python train.py --objective="edm" --attention=true --residual_init="none" --momentum=0.85
Rows from block 3 of a small image diffusion model, named by matrix and row number. Rows with one number belong to one channel. Each number is 128 + 24 x the weight over its row's rms, rounded and kept within 0 to 255. All counts start at 0.
Before each channel's rows are labels from the 100 images, of 14848 (inputs lightly noised), where the channel reaches its highest value: "colour at peak" is the nearest of a few named colours to the mean colour under the peak. Only what is clearly more common there than usual is listed. The data: small renderings of single solids in any pose.
# convs0: first 3x3 conv (model.mid.0.convs.0.weight, 192x192x3x3, standardized in use, each kernel summed), inputs 96-191
# convs1: second 3x3 conv (model.mid.0.convs.1.weight, 192x192x3x3, standardized in use, transposed, each kernel summed), outputs 96-191

colour at peak: green
convs0.159 [138 124 159 149 120 122 152 150 124 123 125 121 143 158 157 129 101 117 133 112  96  79 118 142 109 134 129  94 144 161 103 125 113  41 136 143 100 142 196 144 119 150  99 109 153 141 129 126 104 170 147 140 115 128 126 126 102  73 127 127 163 122 122  70 126 131 129 175 118 141 145 181 139 120 116 171 112 147 137 119 100 177 103 132 127 129 174 127 137 118 108 106 172 106 138 154]
convs1.159 [121 168 130 137 156 127 121 117 125 118 156 111  91 132 107 121 149 113 142 118 125 186 113 168 112 134 129 143 143 151 138 152 128 155 139 109 154  90  95 119 151 103 124 110  66 106 136 145 119  89 168 117 134 134 153 145 131 139 143 147 155 127 118 168 136 157 148 154 146  96 101 138 115 156 145 118 109 121 133 132 131 133 141 140 149 141 165 152 158 152 114 108 120 127 167 114]

colour at peak: brown
convs0.170 [105 112 104 111 168 110 133  74 136 137  85  94 138  89 137 157 117 128  86 129 141 123 157 108 167 148 162 102 100 128 102 173 122 141 117 155 161 168 164 174 153 139 134  86  97 129  97 116 144 115 148  86 115  99 138 120 188 128 130 108 159  85 129 120 131 141  91 131 134 148  85 127 143 109 143 132 100 189 126 155 141 114 154 106 145 157  96 149 157 137 115  98 110 137 139 145]
convs1.170 [136 166 116 129 119 126 147 131 115 172 133 167 116  96 109 110 142 146 107  85 116 126  58 149 110 140 114 124 122 147  91 111 161  80 105  91 141 103  99 122 122 105 126 150 148  78 136 161 117 105  60 142 152 126 146 175 121 140 146 114  98 113 122 131 129 142 136 128 112 155 145 123  97  91 122 144 124  87 129 125 145 119 158 157 124 150 165 124 143  97  90 189 129 148 156 156]

colour at peak: pink
convs0.44 [134 152 104 177 118 145 150 117 111  78 124 120 137 116 128 145 148 130  89 118 112 128 146 114 141 120 122 127 118 104  77 126 112 143 179 148 142 131 138  75  84 136 119 113 145 128 138 121 144 116  80 126 118 123 148 150 119 153 126 150 149 114 137 153 123 174 118 145 161 158 121 152 128 148 123 124 155 135 122 134 116 156 115 121 129 135 149 143 101 138 168 141 108 134 139 134]
convs1.44 [131  90 140  75 119  97  93 125 140 149 135 118 127 160  96 121 138 137 147 119 121 125 115 146  85 140 130 119 163 156 151 118 125 153 116 132 116 114 110 156 113 115  90  70 172 111 123 144 137 121 137 107 155 155 126 109 194 107 128 172 112 143 139  85 110  98  98 136 159 127 140  95 129 141 121 133 155  84 101 121 155  98 118 123 135 121 157 115 129 109  93 136 111 132 154 100]

colour at peak: white; pink
convs0.20 [122 122 126 114 156 136 135  93 126 134 120 125 100 123 132 159 191 118 144 135 135 140 148 120 103  74  99 124 123 167 150  89 166 133 126 158 113  70 131  99 113  89 126  95 137 113 101 116 150 108 133 156 125 141 152 151 140 143 137 113 147 125 130 150 113 167  93 146 145 134 109 141 133 123 144 115 160 126 146 150  81 113 113 106  71 116 112 155  94 132 135  85  87  96  85 125]
convs1.20 [113 110 131 157 110 127 102  93 119  90 142 133 142 138 110 107  34 135 104 141 129 101 123 124 117 147 131  93 146 139 126 119 141 110  83 120 134 155 166 108 108 119 102  95 153 133 159 175  96 154  92 143 156 121  92 124 131 145 176 131 140 137 159 100 117 100 116 115 115  83 154 133 142  86 139 118 128 130 127  97 150 130 162 137 143 128 131 133 146  96  95 136 121 160 157 134]

colour at peak: black
convs0.67 [127 174 141 106 127 121 171 140 173 134 133 126  87 121 123 127 153 116 177 124 133 149 103 154 118 155  88 139 115 140 116 144 144 158 139 155 199 140 134 134 123 107 119 115 152  95 152 104 149  87  95 119 177  84  71 118 142 139 125  67 109 130 109 125 107 117 113 134 126 110 128 141 147 124 130 128 125 103 147 155 118 135  95 147 131 112 123 106 128 120 121 115 134 154 118 146]
convs1.67 [123 104 121 110 117 137 129 151  96 138 103 118 175 145 110 128 100 101  92 139 120 144 114 139 165 119 156 149 122 132 162  81  89 142 104 153  88 122 124 141 133 134 138 112  95 144 113 142 119 161 154 118  81  94 147 123 115 154 129  89 159 126 147 145 128 117 100 115  70 132 135 175  91  95 105 145 128 182 176 141 162 112 148 115 144 130  79 164 170 139 134 127 126  97 114 141]

colour at peak: brown
convs0.120 [125  86 119 106 108 142 107 110 136 155  77 144 134 121 174 100  80  66 116 166 135  94 158 112 118 112 141 142 132 142 156 144 142 160 170 144 106 156 118 135 101 102 113 144 149 148 104 129 138  93 135 101 149 126 128 156 139 159 122 147 157 141 110  95 137 115 140  69  96 106  90 178 153  97 123 114 164 142 131 140  93 108  93 135 165 140 118 149 130 131  84 120 137 153 119 144]
convs1.120 [ 95 110 140 155 118 104  86 125 140 127 122 138 120 152 109 117 146 146 135  89 141 164 118 122 107  98 113 108 143 152 134 128 143 141 100 114 140 148 117  87 211 141 148  95 162  59 142 182 102 164 131 155 125  92 164 127 156  85 118 135 119 122 154 123 134 138 123 187 150 139 137 127 117 121 116 113 107  98 132 124 128 139 136 121  99 118 121 105  77 136 132 132 141 144 163 124]

colour at peak: white
convs0.58 [109 140  89 154 146 123 135 122 126 135 124 150  93 134  81 123 122 122 106 183 114 118 100 169 139 142 130  85 146 101 127 143 116 170 121 113 109 129  83 156 117 132 167 126 133  68 132 120  99 137 136 113 130  87 108 157 149 132 161 149 126  98 116 116 115 122 137 106 129 129  80  92  94 112 120 130 141 126 119 210 159 155  94 140 148 167  80 107 121 124 116  57  99  94 133 149]
convs1.58 [110 116 160 126  92 129  90 132 130 155 111 152 126 134 136  80 146 125 112 159 152 145  92 119 152 118 143 150 120 112 101 142 112 139 139 116 110 138 138 102 174 156 126  97  92 167 132 122 136 100 140 128 121 137 125 151 134 170  73 108 161 135 119  96 149  97 118 152 116 116 137 177 116 118 139 156 104 173 128 131 115 148 104 124  93  76 104 134 116 125 164 144 179 149 137 179]

colour at peak: pink
convs0.166 [147 149 124  72  98 116 116 126 128 157 117 132 123 124 131 121 106 103 139  98 145 139 105 138 127 162 142 135 116 166 101 150  99  95  87 100 116 167 154 171 137 139 113 135 152  91 174 144 119 126 104 154 115 118 144 134 139 100 119 122 121 139 129 130 115  81 126 130 114 124 102 149  89 165 143 114 144 117 114 110 147 109 152 139 119 154 152  98 109 133 130 133 126 172 171 109]
convs1.166 [130  99 152  73 118 150 144 133 133 126 153 119 136 125 104 108  93 143 156 125 128 126 118 152 186 139 152 149 161 125 103 107 121 143 150 143 184 121 119 121 139 168 119  92 114 135 158 122 165 165 182 134 130 171 116 171 116  92 105 110 109 103 118 125 115 141 123 111 156 118 107 166 124  90  95 173  85 127 139 121 126 181  95 115 105 111 122 123 155 154 107 133 128 120 101 113]

colour at peak: pink
convs0.54 [125 125 132  91 102 158 121 136 123 129 157 138 104 131  62 162 125 106  92  91 139 142 160 125 127 122 137 139 125 157  92 133 118 111 112  82 104 148  84 101 112 142 133 124 127 152 130 139 185 130 149 125  93 122 145 136 161 130  88 143 137 101 102 153  93 129  84 125  94 135 147  96 144 141 149 174 136 140 129 137 130 103 124 124 155 113 126 150 151 136 142 184 193 147 106 143]
convs1.54 [138  97  99 149 158 126 129 136 146 120 158 157 157 160 101 162 109 139 141 167 128 120 101 157 123  91  94  94 116 146  89 114 137 149 160 150  95 109 146 122 145 138 120 117 116 196 150 149 109 166 134 162 119 129 123 131 138 118 146 131 158 145 126 127 129 123 159 125 126  89 105 162 139 138 136 142 145 142 136 104  79 147  83 109 130 119 122 114 105 128  95  89 104 118 153  67]

colour at peak: black
convs0.124 [ 98 134 126 181 146 112 124 109 133  94 120 144 115 108 119  96 151 100  71 120 116 159 152 122 158 178 156 184 144  97 167 147 121 166 128 157 130 107 131 113 103 140 133 144 185 143 114 115 122 111 127 142 135 117 116 121 109 119 115 129 143 105 138 129 139 162 142 116 139 157 145 128 133 107 103 161 157 141  98 141 132 139 156 166 147 172 126 159  92 100 141 105 152 116 139 150]
convs1.124 [160 154 151 183 108 178  83 156 118 121 146 116 141 195 146 148 106 124 135 158 163 131 158 119 113 125 115 115 120  56  92 128 129 119 121 139 128 133 140  94 132  99  68 145 136 162 153 151 127 134 180 144 136 107 116 123 151 140 104 155 134 153 124 129  89 118 164 136 151  94 137 153 148  97  92 121  98 142 135 117  77 108 100 116 107 134 128 129 144 143 130 127 134 148 148 125]

colour at peak: pink
convs0.25 [141 118 135 124 113 154  70 131  99  91 141 143 118 134 140 154 192 138 101 141 126  94 125 142 117 110 134 111 136  77 120 176 123 129 115  89 116 130 107 114  88 113 130 149 119  83 116 145 160 139  81 117  98 113 168 150 167 181 169 147 103 144 113 160 156 155 106 108 157 137 142  90 105 135 123 124 145 148 145 118  89 131 142 164 134 146  85 124 165 118 112  77 104 106 103 163]
convs1.25 [123  86 120 111 108 105 154 146 124  84 132 103 123 135 147 129 147  98 113 122 124 145 174 111 130 111 138 116 132 142 102  79 161 123 122 179 151 126 116 131 124 141 112 147 149 170 137  66  67 152 156 152 161 160 114 106 127 141  86 112 142 103 156 106 115 142 135 162  93  82 131 130 142  91 107 123 135 102 129 107 127  97 153  75 110 132 121 140  83 135 129 140 129 153 139  90]

colour at peak: green
convs0.169 [ 95 138 112 128 117 142 144 148 146  91 137 114  96 110 105 152 150 151  72 148  83 114 141 115 121 161 137  99  98 114  57 161 118 114 132 136 107 164 138 140 129 122 137 161 123 100 142 133 138 111 101 127 103 126  93 101 148 142 121 143 154  94 153 124 128 175 119 135 148 169 140  89 107 149 144 164 125 138 122 113 122 169 161 137 120 157 104 152  88 150 139 120 165 141 140 163]
convs1.169 [156 130 145 119 155 130  62  94 106 148 151 135 107 118 135 131 127 128 107 119 149 127 173  85  86 133  99 152 129  99 124 121 133  98 112 139 123 108 173 136 135  69  99  91 142 134 126 148 132 143 113 103 170 151 145 164 123 131 170 134 128 166 100 136 103 125 112 123 117 111 135 158 142 156 112 105 116  98 155 132 102 137 106 123 135 125 146 156 158 118 110 159 124 135 121 128]

colour at peak: brown
convs0.177 [110 111 123 141 127 133 106 151 122 146 112 122  96 105 100 185 147 116 141 129 109 140 167 132 122  77 118 133 148 161 104 132 103 137 159 134 131 147 156 124 111 103 181  82 131 108 111 112 148 139 169  95 123 135 146 134 163  87 125 104 162 137 153 146 100 145  69 170 157 124 147 144 104  91 121 151 113 162 113 123 102 190 145 140 112 106 121 152 163  97 137  75 130 136  85 151]
convs1.177 [186 128 142 127 159 136 147 138 148 153 124 125 138 115 132 126 129 213 106 134 139 122  93 127 143 191  89 156 138 132 100 120 154  96  71 167 112  94 134 121 114  76  96 164 188  95 118 173 140 124 131 187 127 134 131 138 139 162 107 132 124  71 106 123 106 122 139 123 103 154 142 127 106 145 158 132 160 148 151 117 135 100 155 162 135 132 154 139 114 133  88 152 117 145 145 146]

colour at peak: pink
convs0.49 [162 146 114 161 154 114 157 119 137 122 166 142 133 113 136 155 119 113 137 177 133 143  87 163 126 129 131 124 124 142  98 156 153 114 117 150 148 137 150 118 131 129 161 113 176 128 141 119 106 120 132 167 103 118 140 124 140  70 148 143 104  94 128  77 102 108 142 112 126 111 135 162  71 125 157 135 138 140 129 147 200 106 140 136 140 139 153 123 128 126 126 126 135 114 148  86]
convs1.49 [114 130 142 132 139 159 113 135 154 141 146 157 145 116 116 124 148 144 140  74 130 130 123 119 176 132 150 170 100  92 181  94 123 168 147  93 113 158 125 152 123 186 139 105 134 131 149 147 102  97 156  98 152 147 136 117 127 142 138 118 134 148 135 125 147 156 104 142 164 161 139 137 145 113 112  99 183 131 140 158 146 105 146 177 153 143 110 157 117 122 151 166 115 100 119 155]

colour at peak: brown
convs0.111 [ 98 125 107  94 138 180  83 129 142 110  60 141 117 137 131 114  78 108 172 123 126 121 110 110 130 127 121 122 125 146  97 143 152 173 129 126 159 185 145 105 135 151  85 143 111 134 132 117 148 143 147 127 131 107 119 120 134 174 147 189 156 105 149 130 145 123 115  92 113  76 150 168 138 110 114 114 101 164 109 131 131 110  98 144 156 104  99 120 162 148 120  92 127 125 115 120]
convs1.111 [115  76 139 138 106 125 152 161 147 140 114 124 100 147 123  97 188 139 117 142 136 113 187  86  85  85 149 155 134 130 136 166 113 141 153 112 120  93  93 138 156 121 120 119 155  80  94  73  92 112 124 104 115 151 138 159 141  81 145  72 108 117 124 120 144 130 148  94 139 167  89 107 108 127  99 142 128  59 147 130 114 125 134 139  92 123 140 130 144 127 121 130 125  85 138 128]

colour at peak: white
convs0.108 [155 162 122 168 145 128 129 158 111 126 150 111 163 154 142 137 137 135 138 132 148 141 131 138 137 103 156 138  84  92 151 147  92  97 114 163 114 126 165 149 121  94 114 132 141 167 156 143 112 137 109 130 126 114 147 159 143 153  94  88  86 118 172 149 135 110  93 152 122 111 125 163 133 123 117  99 121  83 117 167 118 142 101 149 101 118  57 121 126 117 158 130 107 123  85 164]
convs1.108 [131 110 110 143 138 113 140 115 138 105 122 114  87 131 127  83 110  70 107 140 115 140 127 138 132 115 158 113 154  93 118 123 135 114 137 134 141 112  83 148 155  97 107 100 118 166 146  92  83 117 134 102 149 163  90 134 107 161  97 111 141 150 138 106 121  70 154 137 129  66 143 105 104 148 134 133  87 143 103 102 117 105 118 129 130 103 112 147 134  91 150 131 130 133 106 137]

colour at peak: pink
convs0.185 [118 156 145 138 146  75 126 117 171 117  92 111 154  98  41 152 132 146 151 119 120 117  93 131 116 109 122 117 103 142 150 133  94 126 109 152 111 117 149  78 144 108 116 113 139 106 109 136 115 107 117 173 137 159 123  76 163 100 113 148  99 104 115 162 126 137 138 113 104 143 155 118 158 135 195 155 134 131 115 137 172 123 111 123 113 111 114 151 115  98 156 146 116 151 131 145]
convs1.185 [119 155 122 127 161 112 135 121 136  95 147  77 114 113 170 101 100 133 178 128 156 125 115 119  74 157 150 115 127 121  86 145 157 125 129 121 167  96 125 163 120 102 124 156 118 127 118 133 158 116 110 114 145 124 121 145 139 126 151 102 124 134 136  75 156 115 126 117 169 173 131 102 137 127 104 114 104 118 127 125 128 155 130 101 138 138 126 156  97 130 116 176 111 108 124 130]

colour at peak: blue
convs0.37 [102 144 164 180 110 138 129 118 144 104 167 102 113 146 140 130 135 118 112 133 136 166 151 177 147 132 112 123 116 120  93 109 108 109 138 146 187 146 105 148 152 134 144 141 172 124 105  98 111 112  92  94 110 155 116 170 138 133 131 139  83 135 158 127 138 120 118 122 146 142  87 134 130 107  85 130 135  86 118 146 104 119 136 112 139 132 109 106 128 150 128 148 142  83 106 100]
convs1.37 [126 162 110 126 130 103 165 117 141  95 115  90 151 126 152 110 113 104  99 160  96 122 127 107 140 105 127 120 152 135  98  93 113  93 130 144 135 123 134 154 151 110 144 115 121  94 125 110 118 150 172 139 110 139 127  62 121 138 114  96 174  84 140  67 135 137  72 157 109 115 155 136 139  91 118 121 158 149 162 117 156 132 109 122 113 134 143 116 109 132 145 131 103 142 138 121]

colour at peak: black
convs0.66 [104  90  89 105 112 131 115 144 206 146 127 172 157 115 101 133 114 113 146 137 139 118 125 116 116 131  95 133 100 112  83 117 114 144  88  98 112 116 107  90 107 148 140 133 104 118 125 123 139 124  94 149 122 199  87 160 183 125  96 127 123 153 143 153 130 110 120 165 113 119 145 129 140 139 121 134 113 106 151  69 114 126 158 124 134 106 129 118 148 137 122 119 130 111  81 109]
convs1.66 [142 155 141 137 110 148 129  95 117 164 124 162 103 150 119 144 116 160  98 149 118 147 117 114 153 154  80 145  94 110 134 166 118  64 147 105 110 155 116 121 147 114 165 147 152 105 127 153 144 107 147 119 139  70 175 149 118 132 130 135 155 122 115 108 139  98 141 127 127 114 130 123 146 113  90 119 161 148 119 207 128 167 105 137  88 112 123 116 127 140 118 121 107 131 112  76]

colour at peak: brown
convs0.107 [102 171 102 116  99 168  70 189 128 111  95 120 120 168 152 137 132 104 123 123 159 149 133 133 106 115 130 126 158 113 166 154  86 158 119 134 113 129 129 134 123  94 103 143 119 155 101 132 110 138 119 150 126 104 143 122 163 149 158 121 164 163 157 138  89 113 120 146 114 142 144 152 162 113 162 107  98 134 111 129  77 159 102 146 118 105  82 121 131  97 140 165 104 106 151 137]
convs1.107 [153  99 161 183 118  79 139 107 140 139 159 138 123 149 138 126 130 141 131 114 139 102 131 118 113 132 123  99 107  65  55 137 175  90 105  97 142  96 129 141 147  93  93 119 160  84 104 189 133 108 118 125 139 116 135 140 105 134  92 151 125 129  99 137 171 160 151 122 127 122 101 107 131 145 104 141 140 100 167 129 140 108 147 100 130 110 150 118 155 119 110 145  96 149 134 143]

colour at peak: black
convs0.182 [109 123 155 137 138  99 147 137 102 125 102 112 152 129 146 104 110  88  97 114 106 126 122  90 110 115  99 128 146 142 109 136 181 142 117 135 128 134 117 104 124 157 165 122 105 132 107 119 125 158 116  96 148 148 119 114 117 139 123 148 118 108  99 171 122 126 164 125 138  83 106 147 146 125 107 148 135 137 143 113 129 124 142 175 144 152 186 126 153 144 162  96 174 126 186 121]
convs1.182 [116 125 103  99 130 143 122 127 142 130 139 140 152  61 143  91 119 127 102 103 150 133 130 127 118 153 157 108 143 125 148 135 112 122 110 122 129 121 133 153 118 121  51 145 144 101 140 119 140 115 131 133  84 109 121 141 118 112 116 122 129 141 139  96 136 158  96 146 124 133 104 139  92 185 135 106 124 131 124 130 123 122 132 102 138 155 146 118 105 137 108  75 114 132 121 122]

colour at peak: brown
convs0.135 [132 159 144 139 106 126 127 103 178 173 111 154 156 174 165 125 104 115 137 150 119 129 142 113 121 141 102 133  81 133  93 141  84 112 138 152 101 142 120  88 117 124 105  95 154 159 149 133 134 100 117 107 105 138 135 104 127 136  93 101  87 149 152 125 142 141 122 117  90  89 115 146 156 134 121 158 100 125 132 181 124 128 106 123 147 144 108 157 126 135 119 157 108 136 141 157]
convs1.135 [163 178 111 100 161 118 102 164  87  89 129 155 132 108 133 175 160 147 150 134 140 148 121 126  94 124 112 137 123  96  97 142 133 153 103 120 144 134 149 138 124  93 120 122 139  86 127 136  98 120 143 125 153 127 155 159  86 131 144 129 158 128 103 160 148 102 149 140 124 170 122 119 134 107  83 117 116 123 138 139 101 145 118 146  92 155 136 114 116 153 120 133 113 117 152 109]

colour at peak: pink
convs0.154 [ 95 134 106 121 135 160 111 116  98 109 117 109 142 117  95 112  94 131 113 127 168 154 160 133 129 121 152  92 157 114 119  98 147 116 157 131 118 124 143  90 144  85  85 136 130 158 184  84 137 137 145 132 132 115 176 149 121 113 141 118 142 119 152 118 101 118 152 136 135 118 171 119 156 124 121  97 115 136 106 130 109 112 142  99 125 149 134 137 157 106 168  92 124  89  88 138]
convs1.154 [138 125 113  91  99 119 154 100 165 141 138 138 144 173 178 141 153 145 143 136 119 105 125 118 113 100 143 143 109 144 102 136 155 113 111 145 173 145 121  89 149 185 142 138 180 125  86 154 106 144 141 118 150 132 156 163 118 145 104 162 149  91 107 130 167 108 157 158 165 131 107 116 121 100 153 143 132 124  87 127 118 164 134 126 132 104  86 116 143 125 117 147 148  94 174 151]

colour at peak: pink
convs0.1 [177 145 142 138  91 135 143 150 111 139 180  93 125 136 165 130 123 150 137 140 110 128 184 127 121 123 101 105 161 104 157  90 141 142  97 121 121  71 112 136 127 145 139 134 113 122 149 131 151  99 142 135 131 157 147 122 136 116 140 153 112 131  85 140 127 115 113 122 135 160 140 181 114 130 136 125 148 142 139  80 111  77 159  91 153 122 111 126 130 150 123 156 142 123 125  95]
convs1.1 [101 106 109 161 147 132 111  79 125 120 138 105 162 106 100 127 129 150 131 122 130 129  99 165 100 155 160 160 112 127 124  86 148 107 182 115  76  99 176 108 114 144 124 167 116 179 118 142 122  84 143 100 104 103 120 113  97 140  88  89 111 167 121 103 139 149 134 116 170 127  94 116 115 170 106 125 132 125 128 120 153 136 161 107 100 168 136 148 132 140 122  90 138 118 139 133]

colour at peak: black
convs0.141 [128 131 127  74 104 107  80 103 101 124 156 157 101 138 130  78  94 127 112  83  94  88  79 114 129 113 119 112  99  98 157 116 118 129  93 109  66 108  96 143 114 147 142 102 129 123 114 106  92 156 136 129 139 146 157 134 130 142 103 131 132 125 114 122 130 140 112 119 153 149 129 158 112 104 147 135 144 178 151 123 112 138 156 111 130 136 135 139 111 136  84  94  87 116 140 146]
convs1.141 [129 116 141 135 115 128 123 127 181 112 117  83 129  98  94 123 149 110 127 160  60 124 154 168 139 122 162 132 135  87 133 103 126 116 155 131 101 121 140 127 123 128 134 122 161 160 117 112 147 117 118 117 138 119  80 110 136 102 114 114 147 142 114 121 122 126 114 111 144  78 120 124 122 160 119 132 131 111 127  91 177 100 138 117 102 150  92 126  98 161 162 155 164 152 146 138]

colour at peak: brown
convs0.13 [121 113 116 138 153 128 158 209 142  78 111 138 119 117 155 122 156 158  99 163  93 148 142 116 188 129 162 157 176  89 110 180 192 164 141 171 128 154 151  93 155 167 170 152 150 156 134 157 160  89 123 103 135  88 119 102 148 113  91 152 106 127 116 152 105 116 115 151 127 131 151 141  99 131 131 116 100 147 120 165 129 158 159 147 138 122 141 126 109 119 151  65 137 142 124 128]
convs1.13 [144  99 115 123 152 138 101  98 116 140 140 113 158 111 116 138 126  94 135  64 123 124 148 117 123 149 130 152 115 141 155 152  93 113  93 109 151 114 158 151 108 130  93 111  85  99 145  79 142 136 153 144  65 151  96 127 124 150 117 138 150 127 122 106 144 165 108 110 131 132  88 155 108 127 102  79 120 158 112 111 174 116 112 166 189 160 155 138 114 157 152 167 113 101  91 125]

colour at peak: pink
convs0.157 [152 156 147 138 152 153 164 160 117 137 106 202 123 107 100 160 131 130 134 136 146 154 127 102 152  92 140 140 149 149 112 164 128 137 155 123 138 108 100  71 103 121  66 145 126  93 146  66 134 134 148 167 160 141 143 141 173 149 153 142 111 141 140 158 128 104  53 115 132 179 161 125 116 131 150 150 137  83 114 116 100 108 115 139 107  93 112 102 163  99 141 128 100 127 126 102]
convs1.157 [128 129  81 128 151 130 102 128 143 110 124  72 116 137 134 122 138 142 107 138 120 119 123 125 127 150 137 119 151 121 153 135 129 120 122 134 106 118 129 142 158 148 184 145  97 133 122 170 127 127 114 101 114 121 152 102 104  98 119 166 167 118  98 160 182 123 127 126 141 100  95 114 122 143 100 136 112 149 169 121 121 158 148 122 156 157 137 104 103 159 108 119 169  99 152 158]

colour at peak: black
convs0.150 [106  75 108 101 137 133  70  99 113 102  89 121 113 156 143 123 128 137  81 134 132  96 114 134 111 160 119 139 118 138 111 161 132 113 107 129 136 129 140 163 111 124 143 129 134  94 140 120 124 113  89 181 140  80 129 120 107  79 115 127 160 121 122 115 111 163 128 167 122 128 132 144  81 154 116 126 126 168 139 149 178 125 139 153 157 140 171 168 135 175 125 111 161 151 154 108]
convs1.150 [149 153 169 136 114 171 142 145 135 129 143 151 144 116 103 153 117 161 131 101 165 148 111 122 163 138 139 140 128 114 122 136 132 101 187 151 119 124  94 136 137 135 109 116 120 163 135 120 196 118 140 137 128 155 127 154 116 134 110 133 135 125 133 151 157 115 141 145 113 102 110 128 140 100 122 157  98 132 104 110 175 129 100  99 123  94 138  99 130 138 138 117 134  98 115  93]

colour at peak: pink
convs0.42 [121 139  82 118  75 151 136  83  84 125 114 144  94 123 131 116 115 127 126 137 121 136 120 171 143 105 119 139 138 137 120 143 124 146 156 125  95 136  99 143 113 145 153  97 100 116 145 159 136 134 155 107  99 179 107 144 157 130 138 135 122 166 132  68 104 108 118 120  96 159 136 127 110 112  97 144 163 124 166 147 149 126 107 166 143 136 147 126 118 154 145 116 157 121  69 112]
convs1.42 [140 135 161 138 155 119 144 144 106 113 163 114  95  91 137 134 103 191 118 111  77 135 158 161 120 129 139 142 122 128 112  90  88  96 113 163 125  97 177 157  74 100 109 139 122 158 136  98 131 115 143 115 141  80  89 125 112 156  96 120 102 115 130 181 160 133 126 160 152 157 122 151 150  95 120  93 112 118 133 120  98 129 126  61 169 154 126 102 122 119 105 122 137 128 163 120]